Weights of a small audio captioner.
Training: muon at rate 0.016, 5300 steps, batches of 192.
Data: trained on synthesised imitations of 52 everyday sounds, one a clip, 39062 training examples, 26.1 epochs.
Rows from block 2 of the text decoder of a small audio captioner, named by matrix and row number. Rows with one number belong to one neuron. Each number is 50 + 15 x the weight over its row's rms, rounded and kept within 0 to 99. All counts start at 0. After the name is the row's rms in percent of the matrix's.
After each neuron's rows are labels from the 100 texts, of 14976, where the neuron reaches its highest value: "tokens" is the input token at the peak. Only what is clearly more common there than usual is listed. The data: synthesised imitations of 52 everyday sounds, one a clip. In brackets: how many of the 100.
# fc1: MLP up (decoder.blocks.2.mlp.fc1.weight, 512x256), inputs 0-127
# fc2: MLP down (decoder.blocks.2.mlp.fc2.weight, 256x512, transposed), outputs 0-127

fc1.198 052:72 45 65 79 39 49 40 42 65 45 44 30 33 37 65 67 63 45 48 75 47 58 58 33 50 30 73 42 54 45 56 53 69 43 46 39 33 63 49 63 72 51 70 42 62 81 34 65 43 45 54 60 71 64 47 74 49 31 40 21 44 86 64 64 39 55 31 47 37 81 24 63 70 57 30 41 39 47 63 48 67 16 67 54 60 52 73 44 17 74 42 22 42 67 50 71 41 59 67 48 53 76 46 66 44 47 49 45 36 60 46 48 50 39 66 40 46 47 58 70 58 55 33 58 38 65 67 62
fc2.198 062:51 59 30 65 51 74 52 57 62 20 34 46 49 68 39 36 47 49 50 40 65 41 66 54 65 30 24 47 35 54 51 38 36 73 38 41 29 37 33 65 52 63 45 57 48 43 56 63 53 47 48 75 19 67 41 17 44 47 77 34 43 30 58 63 29 73 78 34 62 41 58 49 62 57 65 68 22 39 66 56 33 70 39 42 36 49 62 41 41 72 48 49 44 44 37 69 53 38 53 32 28 45 33 71 66 70 25 31 65 46 60 39 40 53 38 54 52 47 39 81 57 36 46 53 56 66 49 55
tokens: "i" (46); "m" (20); "s" (17); "g" (9)

fc1.119 096:48 54 55 40 26 53 65 76 64 50 57 44 59 53 46 77 32 54 35 61 44 48 37 71 26 80 34 57 51 74 34 38 57 64 52 56 37 45 30 54 38 22 67 53 56 61 29 46 56 52 52 42 50 51 21 27 40 83 49 43 53 38 48 55 54 40 58 46 69 56 42 35 53 84 39 36 23 67 50 50 43 83 53 42 42 50 59 61 67 56 54 60 61 37 54 58 62 53 00 34 63 20 36 55 48 72 38 23 57 37 69 58 82 48 54 76 66 79 32 33 35 40 23 59 35 73 73 67
fc2.119 101:36 60 29 54 44 22 54 39 76 53 44 38 49 09 58 72 59 69 49 47 53 54 52 35 50 38 45 44 07 59 36 69 52 24 42 54 64 27 37 44 58 40 62 54 48 25 67 60 54 47 60 37 53 76 52 26 27 66 72 45 48 63 23 17 65 34 41 76 60 39 48 42 31 67 49 59 47 50 53 51 64 59 38 59 42 57 87 68 62 52 39 42 50 69 60 54 53 48 32 46 31 39 38 48 61 38 47 72 71 66 32 42 38 40 63 56 37 74 43 57 45 34 30 47 20 58 53 44
tokens: "r" (33); "z" (7)

fc1.282 059:48 58 48 43 56 65 86 34 29 51 35 53 31 57 50 46 38 28 39 95 35 45 49 66 79 70 59 35 52 22 23 70 38 35 15 63 33 38 55 59 33 50 68 54 35 66 64 43 60 33 30 55 78 61 54 38 47 16 74 51 64 31 41 72 45 35 49 70 64 44 30 40 64 69 47 59 54 58 54 45 62 39 45 36 56 50 52 48 64 38 33 31 50 64 59 66 75 59 27 53 60 18 51 49 99 55 66 43 68 38 54 52 56 34 25 53 50 42 58 16 28 41 55 45 63 40 68 43
fc2.282 059:77 66 50 39 51 57 26 62 59 64 17 41 70 26 36 65 71 60 54 44 36 62 43 38 45 53 50 53 57 38 59 27 46 53 69 49 48 52 72 54 39 53 30 32 40 47 52 76 59 57 49 63 53 50 49 80 52 53 45 57 61 56 42 27 49 49 62 45 48 32 37 54 53 48 38 46 41 21 42 58 55 74 13 56 27 30 35 48 57 29 56 59 66 79 71 53 77 69 62 41 50 36 44 23 34 41 19 64 54 45 90 52 75 41 96 33 38 36 61 64 54 57 56 51 44 54 66 46
tokens: "l" (81); "s" (19)

fc1.85 122:71 52 87 51 45 51 49 71 38 45 66 28 25 55 78 74 66 75 49 72 52 54 64 68 51 66 64 34 58 20 40 45 60 21 42 45 61 43 57 54 56 48 42 73 34 70 32 50 35 52 59 29 19 43 50 57 39 51 60 40 42 84 40 37 29 58 40 53 31 58 58 59 58 51 22 80 75 47 64 88 86 71 67 34 46 65 47 57 42 19 41 57 57 44 55 34 32 25 49 55 41 30 61 36 50 41 30 10 61 78 64 42 42 50 67 76 47 53 30 35 53 48 52 47 41 62 66 62
fc2.85 112:40 73 52 32 38 40 59 53 66 24 34 47 66 48 68 45 37 75 64 39 27 59 50 09 55 54 66 33 24 50 42 47 71 32 68 62 67 27 45 55 35 28 54 50 71 37 53 49 43 75 58 63 54 71 65 57 37 56 57 49 45 59 25 44 52 59 62 40 54 28 30 31 35 47 23 43 42 54 60 69 46 67 40 41 58 30 54 73 18 38 32 35 64 48 54 18 41 61 67 54 57 42 42 35 54 04 43 49 60 68 70 43 55 22 63 42 31 51 62 27 59 42 53 39 64 51 70 53
tokens: "l" (44)

fc1.69 109:77 52 69 55 52 69 59 41 31 49 50 45 63 44 46 57 63 59 43 58 29 36 69 49 45 61 59 61 31 35 44 61 54 48 51 50 56 57 21 58 57 39 42 54 64 61 40 84 33 46 57 53 45 54 57 38 37 64 55 30 29 70 53 43 27 47 86 57 65 32 31 59 51 43 62 62 60 40 52 59 31 73 45 40 37 10 57 64 44 44 52 56 79 56 71 49 68 49 47 67 64 52 57 71 72 22 42 38 56 57 39 57 71 28 41 49 47 16 57 53 31 51 65 37 54 48 38 69
fc2.69 101:56 56 50 51 32 61 47 15 41 36 74 32 36 44 50 32 66 34 53 56 47 55 53 43 24 25 53 73 69 37 78 46 52 67 56 64 33 60 38 72 67 37 54 63 57 21 51 63 61 60 75 40 23 57 49 46 35 59 29 27 44 69 25 34 13 48 71 55 28 47 46 48 42 52 29 68 31 40 64 65 67 73 39 58 54 22 61 70 36 26 51 54 59 47 72 52 57 39 59 56 55 29 52 43 65 32 34 57 65 46 47 46 88 34 72 55 42 32 56 15 22 71 57 58 48 31 76 67
tokens: "l" (95)

fc1.452 099:81 49 50 45 21 31 43 72 64 67 36 60 65 24 54 51 53 55 50 58 53 53 70 29 30 59 74 56 69 86 60 72 37 41 47 49 55 27 31 48 49 56 45 39 40 41 48 34 48 56 72 35 48 56 34 62 54 25 34 64 50 30 66 56 58 44 72 72 81 46 71 68 81 40 43 34 45 59 45 39 40 55 29 63 52 70 59 49 31 67 53 55 39 57 42 57 57 71 51 61 41 30 68 65 50 31 53 26 63 41 32 44 51 69 38 62 43 33 30 60 88 54 66 39 78 49 38 67
fc2.452 089:33 78 47 24 55 56 29 36 81 40 47 66 65 76 30 43 51 19 53 21 45 35 34 46 54 68 44 62 55 37 19 45 75 36 62 41 54 56 52 61 35 31 30 57 51 57 66 62 51 37 34 45 58 66 56 78 57 48 60 29 44 24 35 51 48 62 55 59 63 41 48 36 36 74 64 51 30 44 40 39 19 43 56 34 35 62 51 51 68 60 43 55 56 39 39 78 48 43 47 38 26 70 49 50 69 42 35 65 26 29 66 27 38 58 26 39 57 55 42 56 19 40 32 56 53 38 55 36
tokens: "e" (62); "d" (18)

fc1.60 093:38 48 28 64 38 41 53 47 49 44 46 39 74 72 57 34 59 48 81 59 64 35 41 57 60 31 55 62 48 59 56 58 45 50 23 47 77 22 29 46 44 61 48 61 63 66 56 30 44 56 66 58 88 66 47 19 65 29 29 38 91 69 42 66 33 51 57 53 40 65 51 39 50 63 53 50 46 43 40 17 50 44 36 30 58 39 59 57 54 59 78 21 48 49 56 56 70 61 38 89 22 67 24 42 56 38 43 67 55 58 64 42 45 76 48 68 32 41 68 63 59 59 37 65 60 69 40 46
fc2.60 094:51 30 50 21 18 62 39 61 47 67 55 50 44 62 26 25 66 47 58 30 58 50 59 54 55 60 31 39 56 49 26 50 35 21 53 60 33 65 83 23 64 59 84 50 64 52 49 54 31 57 48 42 29 51 52 46 50 57 47 67 74 62 66 56 42 40 45 49 60 92 42 54 63 69 48 44 24 41 54 43 47 62 66 12 58 50 43 62 44 33 60 51 68 66 64 47 52 50 48 45 54 48 60 73 63 45 33 43 54 53 46 53 18 38 72 29 63 52 54 55 52 43 50 76 85 41 47 62
tokens: "r" (89)

fc1.239 098:48 66 40 56 32 50 77 59 28 46 48 39 31 54 62 27 28 65 40 64 52 51 77 75 44 56 77 41 51 22 27 56 62 70 35 38 52 46 75 47 44 44 54 27 72 60 59 65 46 58 50 38 60 54 51 46 30 53 52 50 42 62 43 65 64 53 26 46 53 60 31 38 48 47 63 61 56 60 81 60 47 49 52 52 58 51 69 39 55 50 63 46 31 70 31 58 59 38 41 51 48 49 55 34 32 37 70 74 46 33 58 31 44 57 58 51 22 65 35 78 47 64 47 65 87 39 64 45
fc2.239 103:32 72 38 50 61 65 40 10 37 38 39 44 62 34 64 06 38 06 55 31 61 65 65 54 35 39 74 47 23 48 51 79 77 51 50 54 68 72 42 34 45 70 48 49 65 20 25 61 60 61 54 65 62 31 65 58 56 57 56 38 70 41 43 35 65 65 34 48 67 51 44 60 49 62 46 34 37 44 47 27 79 46 58 44 67 55 44 70 40 42 46 75 31 55 58 47 49 52 60 51 51 53 22 54 52 44 54 54 20 64 41 40 36 47 29 61 50 36 54 57 22 48 57 46 54 54 89 33
tokens: "r" (35); "," (34); "m" (16); "g" (10)

fc1.236 104:48 40 31 39 65 19 60 54 48 62 10 40 33 66 61 39 59 41 62 67 26 51 29 52 41 58 63 58 37 12 50 54 55 38 78 51 58 43 54 85 56 71 57 32 67 50 62 45 62 63 55 55 27 64 70 76 42 43 36 37 57 44 71 49 61 69 57 38 56 56 38 38 41 57 52 54 25 41 64 68 61 43 39 55 52 22 76 77 34 23 33 52 64 68 38 67 37 37 39 27 16 57 57 72 53 52 41 60 76 34 39 35 22 47 65 49 67 62 38 59 15 49 62 49 56 61 62 57
fc2.236 103:50 50 53 96 50 68 40 46 55 67 48 79 37 34 69 38 62 33 45 51 37 21 53 27 17 52 34 37 59 54 49 73 56 63 51 39 60 46 29 50 59 49 81 56 34 34 38 56 47 41 61 32 50 70 72 32 49 36 79 60 64 13 37 32 19 53 49 63 71 49 46 60 51 67 27 41 53 68 69 63 75 42 44 41 60 71 38 58 66 63 55 51 49 42 53 29 82 76 48 74 30 59 41 57 75 53 50 46 43 50 54 47 54 41 52 60 60 42 25 76 59 38 57 32 37 05 72 41
tokens: "l" (54); "s" (45)

fc1.457 126:53 51 64 09 52 71 57 53 36 56 59 26 59 49 14 51 56 33 78 42 14 56 57 44 27 31 61 57 27 53 64 88 55 58 40 42 45 34 33 76 14 65 48 36 54 40 42 99 69 55 42 51 49 56 53 62 59 50 47 65 52 73 57 81 36 30 34 62 45 60 43 34 82 31 39 53 54 37 64 48 47 33 57 67 55 58 15 40 66 80 55 56 44 32 42 25 56 83 39 48 65 65 25 52 62 59 56 20 49 67 58 50 47 56 58 59 50 61 70 62 56 39 47 54 53 40 30 46
fc2.457 117:52 48 60 53 62 50 39 38 44 28 69 40 39 82 43 50 42 39 45 69 35 38 43 50 65 54 41 42 39 22 83 67 30 66 53 79 47 63 52 76 25 59 58 53 41 58 34 80 73 73 37 66 50 54 11 33 49 32 43 51 18 71 48 36 65 34 50 24 44 40 55 30 50 49 66 48 76 47 69 30 10 47 29 72 40 53 50 50 39 53 16 63 88 63 38 34 68 64 43 41 64 36 59 68 42 57 70 50 58 41 36 59 48 28 42 49 70 49 56 70 71 62 28 61 63 27 45 36
tokens: "r" (100)

fc1.383 103:60 47 50 55 47 40 55 36 63 67 40 60 37 50 62 44 50 63 39 89 56 61 60 58 40 58 73 49 52 44 43 26 71 53 69 95 79 60 64 31 69 19 64 20 58 69 39 47 59 57 64 72 72 58 39 54 53 70 40 42 53 37 73 57 60 51 41 68 43 67 55 05 43 55 66 44 38 41 61 49 54 41 14 83 52 53 44 44 69 68 63 57 39 59 39 60 37 75 57 44 61 70 77 51 56 49 57 41 43 66 52 49 53 41 23 38 59 61 57 56 42 30 44 63 52 69 54 52
fc2.383 101:35 51 11 83 43 51 67 64 60 63 43 62 48 38 25 35 54 61 61 51 57 46 55 44 39 35 67 58 41 54 49 30 79 92 55 55 33 51 33 63 49 53 52 55 65 50 55 62 73 63 64 52 54 51 37 38 45 35 54 39 66 30 66 55 43 21 25 37 41 44 61 41 57 74 50 27 48 49 44 77 61 73 58 36 39 49 52 50 33 42 67 35 28 46 87 47 37 28 63 27 50 54 23 44 52 71 74 55 37 59 70 61 40 38 64 16 56 39 55 65 48 54 66 49 64 39 68 73
tokens: "o" (98)

fc1.322 088:34 32 61 50 67 45 42 34 49 35 29 35 41 89 36 61 23 40 65 50 69 44 62 40 58 44 51 42 47 48 53 47 64 61 21 68 36 47 50 43 64 50 28 45 66 62 42 36 30 45 42 71 77 66 34 40 66 65 60 72 45 61 30 38 50 50 46 26 58 40 50 64 30 39 39 55 44 25 59 54 65 52 58 58 64 38 42 29 68 49 47 57 54 73 56 62 54 32 74 26 49 28 78 54 32 48 10 60 66 51 66 42 42 55 34 45 40 61 25 76 26 50 48 43 46 78 51 18
fc2.322 092:37 34 65 53 41 63 60 56 45 63 57 37 47 88 63 56 39 56 68 52 35 80 72 54 73 36 42 58 41 51 48 13 48 43 50 69 97 59 56 62 49 54 48 47 39 53 46 27 21 29 57 61 62 29 68 64 56 52 62 52 64 48 65 73 44 47 19 69 42 56 59 58 62 41 38 41 39 37 66 37 50 39 47 29 52 41 27 28 53 50 61 40 71 09 45 70 34 47 41 45 55 19 38 55 43 63 19 11 35 36 57 73 48 59 50 38 29 57 55 39 43 50 56 54 51 67 58 26
tokens: "i" (100)

fc1.16 080:68 58 47 45 50 37 33 77 53 69 27 48 53 37 40 76 64 55 74 50 61 54 38 30 39 24 79 40 59 42 35 47 58 48 61 62 71 24 67 35 79 53 71 37 65 61 46 44 39 48 49 55 54 67 56 34 54 53 43 56 72 66 87 48 26 17 46 37 59 60 42 37 73 53 68 38 59 40 53 47 56 73 37 33 43 55 57 39 49 59 50 65 59 65 62 59 61 37 40 68 32 36 72 69 50 15 60 52 76 58 83 35 69 55 48 34 30 34 64 53 60 29 58 76 48 77 35 44
fc2.16 095:56 53 33 40 39 72 57 73 73 68 38 78 42 48 20 48 75 47 29 55 86 41 38 63 53 57 58 39 79 46 26 38 42 75 30 44 75 59 49 11 53 60 65 55 48 55 25 28 50 75 49 64 36 50 19 64 61 57 50 31 66 38 56 55 23 50 46 69 68 70 88 27 61 52 73 38 45 41 53 49 56 75 67 65 62 43 44 24 44 67 76 66 42 79 36 65 69 46 28 36 41 58 36 39 40 41 45 69 42 50 30 55 41 47 38 31 50 60 69 63 70 52 63 68 73 41 64 65
tokens: "r" (54); "t" (33); "b" (12)

fc1.510 110:40 58 45 59 45 71 63 32 73 28 39 38 63 66 33 76 40 53 56 49 56 42 56 46 46 40 30 51 51 68 34 20 58 49 35 50 52 45 52 43 37 62 23 37 61 55 65 52 46 78 19 69 55 38 49 42 54 39 56 57 52 55 48 39 52 54 59 47 65 42 74 44 41 41 53 43 41 43 58 43 51 47 53 61 29 40 69 35 58 34 52 48 76 38 52 59 78 49 48 71 83 41 63 45 43 81 45 70 35 65 74 66 57 46 36 36 50 71 52 44 54 74 66 58 53 36 35 37
fc2.510 111:45 53 54 59 75 47 58 46 29 37 90 56 80 69 52 53 56 45 31 53 61 73 62 53 69 45 35 38 49 46 42 47 34 53 61 59 54 48 51 56 34 61 36 45 71 63 72 32 28 58 65 34 44 31 49 49 28 16 37 51 42 61 48 31 40 58 44 51 45 59 51 53 51 52 70 60 38 55 32 42 44 39 48 43 39 43 39 43 25 40 66 67 91 52 13 39 40 51 47 57 39 56 44 51 53 66 50 50 40 37 42 77 17 52 53 49 39 46 14 46 60 72 52 63 64 48 41 62
tokens: "i" (25)

fc1.74 107:75 66 59 47 42 67 36 54 60 50 34 50 63 48 42 54 63 57 43 41 62 60 36 28 44 28 48 67 32 43 44 67 54 63 79 82 66 44 36 54 45 30 36 43 50 46 54 29 26 73 54 28 66 48 36 61 75 47 48 53 52 50 58 69 43 68 55 40 63 36 48 52 35 70 15 69 33 44 62 55 45 38 53 27 51 54 29 45 61 53 44 49 64 56 31 33 53 40 34 44 78 44 71 36 45 79 77 37 39 57 63 51 76 34 54 46 33 72 46 59 65 48 63 71 43 36 57 66
fc2.74 103:38 33 41 31 57 48 48 59 89 58 59 63 41 39 32 78 61 53 44 49 64 41 43 34 46 47 45 32 71 56 28 75 31 52 59 27 65 44 55 68 22 71 62 80 47 47 39 39 45 41 06 34 49 34 36 32 55 52 48 58 49 43 62 56 54 28 46 75 56 28 32 57 67 67 40 34 50 37 49 36 64 67 46 52 79 61 34 51 42 59 69 54 54 71 51 76 77 54 52 61 42 51 56 56 28 44 67 53 29 02 59 54 50 26 34 54 73 51 57 59 83 40 52 07 45 53 68 58
tokens: "e" (92)

fc1.500 076:37 42 71 81 30 54 54 66 61 43 49 37 42 57 51 62 63 27 25 66 46 32 36 49 41 29 47 40 72 51 50 36 59 55 45 46 28 27 61 42 73 55 57 24 72 52 51 69 55 47 48 92 43 71 30 66 68 58 48 62 55 14 22 61 50 43 38 28 44 49 47 45 32 60 72 67 50 52 81 46 42 46 43 39 32 53 42 43 64 47 44 45 43 39 44 54 72 32 49 42 64 74 76 41 76 44 41 60 32 04 58 62 37 66 74 65 54 37 50 76 36 45 55 31 87 48 63 55
fc2.500 087:40 39 46 87 58 30 49 54 57 66 58 73 41 45 46 63 56 56 48 66 45 51 63 62 52 48 51 51 65 35 28 72 50 28 42 34 53 45 54 44 71 40 65 77 27 46 15 51 56 40 57 41 43 28 55 75 39 28 39 36 58 72 63 34 48 56 26 46 47 61 41 43 56 64 67 17 63 45 52 47 40 41 51 50 53 59 68 53 62 50 44 45 64 67 78 31 50 71 48 24 43 71 62 63 37 43 39 49 44 34 51 54 33 22 65 40 29 36 63 63 39 60 57 83 45 72 35 64
tokens: "o" (80)

fc1.112 126:42 63 42 52 78 51 59 28 75 45 67 65 64 51 14 52 52 37 33 52 47 32 45 52 53 61 32 67 55 42 47 46 66 51 46 63 58 38 50 55 45 37 29 60 34 40 28 42 71 50 45 44 28 37 56 57 38 48 52 46 42 51 66 74 30 54 54 40 38 43 58 52 46 41 73 54 64 53 42 58 50 58 23 62 69 66 69 53 42 63 25 38 53 53 53 40 64 66 47 62 22 56 34 64 83 48 32 49 35 79 36 45 80 66 45 40 53 48 77 53 81 66 53 40 48 68 50 94
fc2.112 129:45 70 50 52 55 22 70 25 78 30 50 36 64 29 64 58 43 47 49 45 47 20 47 51 28 68 26 43 40 20 62 27 37 37 53 74 59 54 69 43 59 50 51 87 33 42 60 52 49 64 13 61 80 39 19 41 50 43 48 47 60 53 39 58 45 46 69 29 78 39 47 59 62 50 44 42 71 44 19 45 34 45 40 50 61 40 39 55 38 72 24 72 59 59 36 37 58 35 67 44 41 87 33 46 60 33 68 61 41 68 64 51 50 61 43 27 35 48 38 36 55 31 62 53 65 58 42 77
tokens: "e" (47); "c" (27); "g" (21)

fc1.450 111:41 50 63 37 42 88 61 80 31 47 28 35 20 58 42 46 52 50 36 44 46 31 45 66 36 60 49 50 62 71 71 63 39 52 35 62 66 73 49 55 30 43 56 70 61 32 25 31 77 62 42 53 58 60 24 61 46 46 60 47 64 45 57 30 41 63 49 64 53 64 36 28 47 52 76 36 28 65 57 52 53 42 69 73 54 73 43 56 44 54 31 32 69 40 76 53 90 60 54 68 44 48 37 58 84 38 60 31 42 32 51 58 51 63 55 54 48 29 33 66 42 45 48 59 53 56 21 67
fc2.450 112:51 42 55 50 39 33 47 38 42 31 43 32 73 57 55 50 40 31 67 66 39 61 29 43 43 61 51 37 56 43 69 41 30 63 48 63 51 71 69 38 21 56 62 59 40 55 51 38 37 54 79 19 66 54 40 68 42 44 83 43 46 43 47 51 56 59 47 66 66 43 62 31 38 48 49 29 40 46 41 59 62 30 74 63 59 47 35 40 33 68 35 28 50 67 58 33 77 42 67 48 71 31 38 43 54 29 54 27 51 19 36 63 45 33 40 51 24 40 36 69 45 31 06 31 46 59 34 66
tokens: "z" (39); "u" (8)

fc1.255 129:48 34 54 30 40 84 40 33 57 54 67 44 32 55 59 42 60 31 51 44 47 59 43 50 39 51 51 40 58 49 56 70 62 60 63 80 65 51 02 29 54 49 47 56 62 53 60 53 54 39 31 39 38 40 40 66 56 67 71 69 39 66 70 47 57 36 59 52 41 70 34 66 59 54 43 41 62 62 70 58 32 60 43 54 45 31 55 42 50 59 55 51 57 52 43 37 49 49 54 55 62 24 43 53 51 76 51 51 16 61 70 54 44 47 56 54 51 75 50 52 71 24 57 44 48 42 65 30
fc2.255 131:76 37 94 44 66 47 52 49 46 38 41 71 62 61 45 56 53 42 47 89 76 49 57 59 55 51 55 37 18 42 84 48 20 49 47 60 62 43 73 54 51 58 76 41 56 56 47 58 58 57 60 47 37 50 34 43 31 50 42 59 42 67 59 41 36 37 52 63 20 46 49 42 61 26 80 44 55 41 41 40 44 44 26 53 37 50 34 43 56 40 37 64 38 57 49 42 40 33 73 56 44 22 49 60 30 61 40 24 56 55 66 50 35 05 47 44 63 56 40 53 54 48 40 24 75 13 56 62
tokens: "i" (45)

fc1.99 084:79 32 38 29 69 56 24 61 49 55 57 27 70 85 59 46 69 41 62 38 48 34 36 65 41 59 68 41 59 80 50 59 54 22 58 52 55 41 46 32 85 56 50 20 49 42 35 41 44 54 51 50 43 32 26 56 53 43 36 74 27 93 68 34 62 40 35 62 56 40 68 37 72 28 55 63 48 52 68 42 64 76 48 35 59 41 27 67 57 56 62 77 60 43 82 67 53 60 59 62 43 51 61 36 59 56 58 71 58 75 19 30 48 60 48 27 58 39 72 57 64 74 59 65 50 48 58 48
fc2.99 103:39 64 63 53 54 42 54 36 40 40 53 50 60 75 45 58 81 29 51 52 48 44 52 47 68 55 33 60 63 82 58 44 49 43 78 35 35 55 28 18 65 38 48 78 57 35 43 40 68 49 63 57 61 32 57 47 55 62 45 70 30 59 47 51 38 24 67 52 40 60 35 70 35 32 61 38 43 35 47 61 47 59 43 36 40 42 67 55 24 56 51 54 57 53 45 37 65 25 66 42 29 41 65 41 44 78 51 50 04 30 35 53 57 25 43 30 45 40 41 53 77 68 42 38 49 40 37 40
tokens: "r" (37); "g" (31); "s" (24)

fc1.491 100:21 60 36 35 50 57 50 16 47 29 27 46 44 51 59 41 58 39 41 70 88 52 41 66 20 42 79 35 77 61 64 32 39 52 75 55 67 35 62 58 52 47 50 44 59 39 57 44 55 43 37 50 37 45 27 60 57 61 57 19 57 35 59 58 68 78 54 32 63 46 39 34 87 41 56 29 50 65 59 47 43 52 38 48 36 52 48 41 40 52 50 21 50 65 73 54 52 52 60 86 62 38 69 70 52 62 48 43 52 48 67 68 82 53 38 52 34 65 49 42 56 36 98 57 41 72 45 44
fc2.491 112:22 72 75 29 27 63 64 55 57 31 61 62 57 57 59 56 72 28 29 39 61 45 40 36 45 49 54 40 28 45 66 49 45 57 41 54 60 85 57 14 50 54 55 40 48 52 67 53 52 48 34 59 30 54 36 85 38 69 71 50 37 24 32 35 65 43 87 45 38 49 48 20 57 57 27 21 61 57 40 53 49 35 44 30 53 62 58 37 42 62 55 40 42 62 82 28 52 67 36 39 47 50 50 48 68 25 68 43 58 28 40 38 42 45 60 43 53 34 25 69 50 44 68 52 57 42 51 75
tokens: "i" (92)

fc1.33 067:55 45 50 59 52 56 65 62 40 24 34 56 57 52 65 38 36 66 51 70 38 69 55 40 41 33 49 69 43 57 54 58 66 41 49 67 29 31 50 47 63 49 74 60 48 43 61 41 76 54 41 58 52 47 56 55 56 47 73 42 54 55 42 28 60 89 53 38 30 52 47 89 15 40 35 51 61 45 17 55 36 47 28 32 86 30 53 54 34 63 28 74 56 49 53 51 52 25 49 31 45 64 50 36 68 51 45 69 65 51 51 80 44 23 53 47 60 40 29 41 40 43 50 21 43 50 50 75
fc2.33 082:44 66 50 60 61 40 30 40 17 51 59 67 42 55 56 49 46 80 58 40 58 47 23 49 44 46 39 22 53 58 46 32 57 68 54 64 54 37 49 55 45 57 64 64 56 59 53 75 33 35 38 39 52 67 39 45 50 24 38 44 28 74 48 49 46 37 48 50 53 58 54 43 52 48 55 59 62 56 82 62 31 59 64 54 67 39 49 63 64 83 78 24 25 32 55 42 11 53 45 53 39 25 55 60 23 26 27 47 44 65 25 43 55 56 58 58 55 63 61 63 46 38 65 23 13 46 30 51
tokens: "l" (81); "w" (19)

fc1.497 102:38 41 56 30 47 52 59 60 55 51 38 20 21 47 77 56 43 37 61 54 77 46 46 39 30 43 35 24 61 67 38 42 44 38 48 53 70 57 72 63 28 56 56 61 52 44 48 69 28 49 55 39 62 52 65 58 36 57 40 28 42 41 53 83 69 31 59 63 37 38 66 66 49 41 24 44 63 31 59 87 30 66 28 17 43 12 37 34 61 74 51 69 21 66 74 74 53 46 61 65 54 74 59 59 73 44 53 52 77 52 67 50 53 46 52 46 42 13 40 66 47 51 73 57 57 65 65 74
fc2.497 104:65 69 35 40 34 58 41 65 40 32 37 65 59 22 26 44 52 27 40 38 51 41 58 49 28 56 21 42 63 65 48 55 54 49 61 51 41 53 49 66 54 53 70 65 50 38 59 46 63 71 40 52 37 53 46 44 65 46 53 19 61 62 54 40 52 59 43 54 38 19 18 15 57 46 55 25 63 70 18 68 52 73 48 48 56 41 32 49 33 65 63 46 86 74 23 82 66 23 48 38 74 46 55 41 13 32 79 61 26 43 80 57 75 37 60 47 46 26 48 36 76 28 67 59 61 25 23 63
tokens: "e" (98)

fc1.122 087:46 49 56 70 42 39 30 42 27 64 73 55 53 60 26 25 52 12 52 55 59 42 44 56 57 54 70 65 97 39 52 53 85 70 48 69 27 59 44 64 41 72 38 39 22 61 63 63 44 53 43 51 46 59 37 60 53 70 61 70 21 51 27 29 70 44 42 63 56 51 57 63 46 64 53 71 15 58 67 42 26 56 55 61 49 63 66 34 56 65 48 49 72 72 58 61 44 56 35 63 47 41 44 37 76 50 46 54 31 52 38 52 59 61 41 35 50 46 56 49 48 29 32 43 53 67 52 69
fc2.122 079:47 50 60 49 51 41 55 25 53 56 74 75 39 23 17 28 46 37 69 54 38 60 24 70 20 49 57 72 31 26 70 69 74 41 74 53 42 55 51 62 43 60 62 65 79 34 40 29 17 44 50 57 54 52 54 60 56 50 43 51 48 35 32 77 68 54 44 34 33 57 35 32 66 26 47 48 56 66 46 61 22 24 35 04 57 85 35 40 50 53 46 59 36 56 61 48 35 38 47 55 66 58 31 66 67 71 42 41 43 56 28 53 36 64 63 51 53 67 36 28 76 50 34 38 61 60 56 35
tokens: "o" (48); "e" (31)

fc1.477 080:70 56 65 28 53 69 58 58 49 56 47 61 60 57 24 67 56 55 42 61 82 49 49 60 49 24 78 44 76 41 52 63 75 26 42 26 38 41 52 46 66 67 64 61 46 62 61 65 56 45 43 41 47 21 53 35 34 00 30 56 14 35 41 53 51 36 51 63 25 24 34 39 52 47 54 68 55 43 38 54 64 31 33 44 47 42 63 43 57 55 45 46 32 39 49 41 47 50 52 51 53 59 50 26 66 48 35 64 45 50 33 27 84 79 71 57 33 55 58 65 79 61 46 44 45 47 43 53
fc2.477 086:31 69 26 54 37 68 62 85 42 46 39 35 45 46 50 76 52 35 60 32 49 51 58 30 39 36 12 49 63 49 54 77 53 32 51 62 36 79 51 76 42 42 54 50 65 49 46 42 63 08 39 63 56 29 24 33 62 58 92 48 58 72 43 56 50 36 42 43 65 68 53 74 35 37 65 39 37 59 43 56 37 51 51 39 21 73 71 72 73 39 52 43 31 21 37 73 46 36 40 45 54 03 47 32 29 75 62 46 55 52 51 56 32 47 70 43 47 43 69 38 16 59 19 35 54 48 81 59
tokens: "l" (92); "m" (7)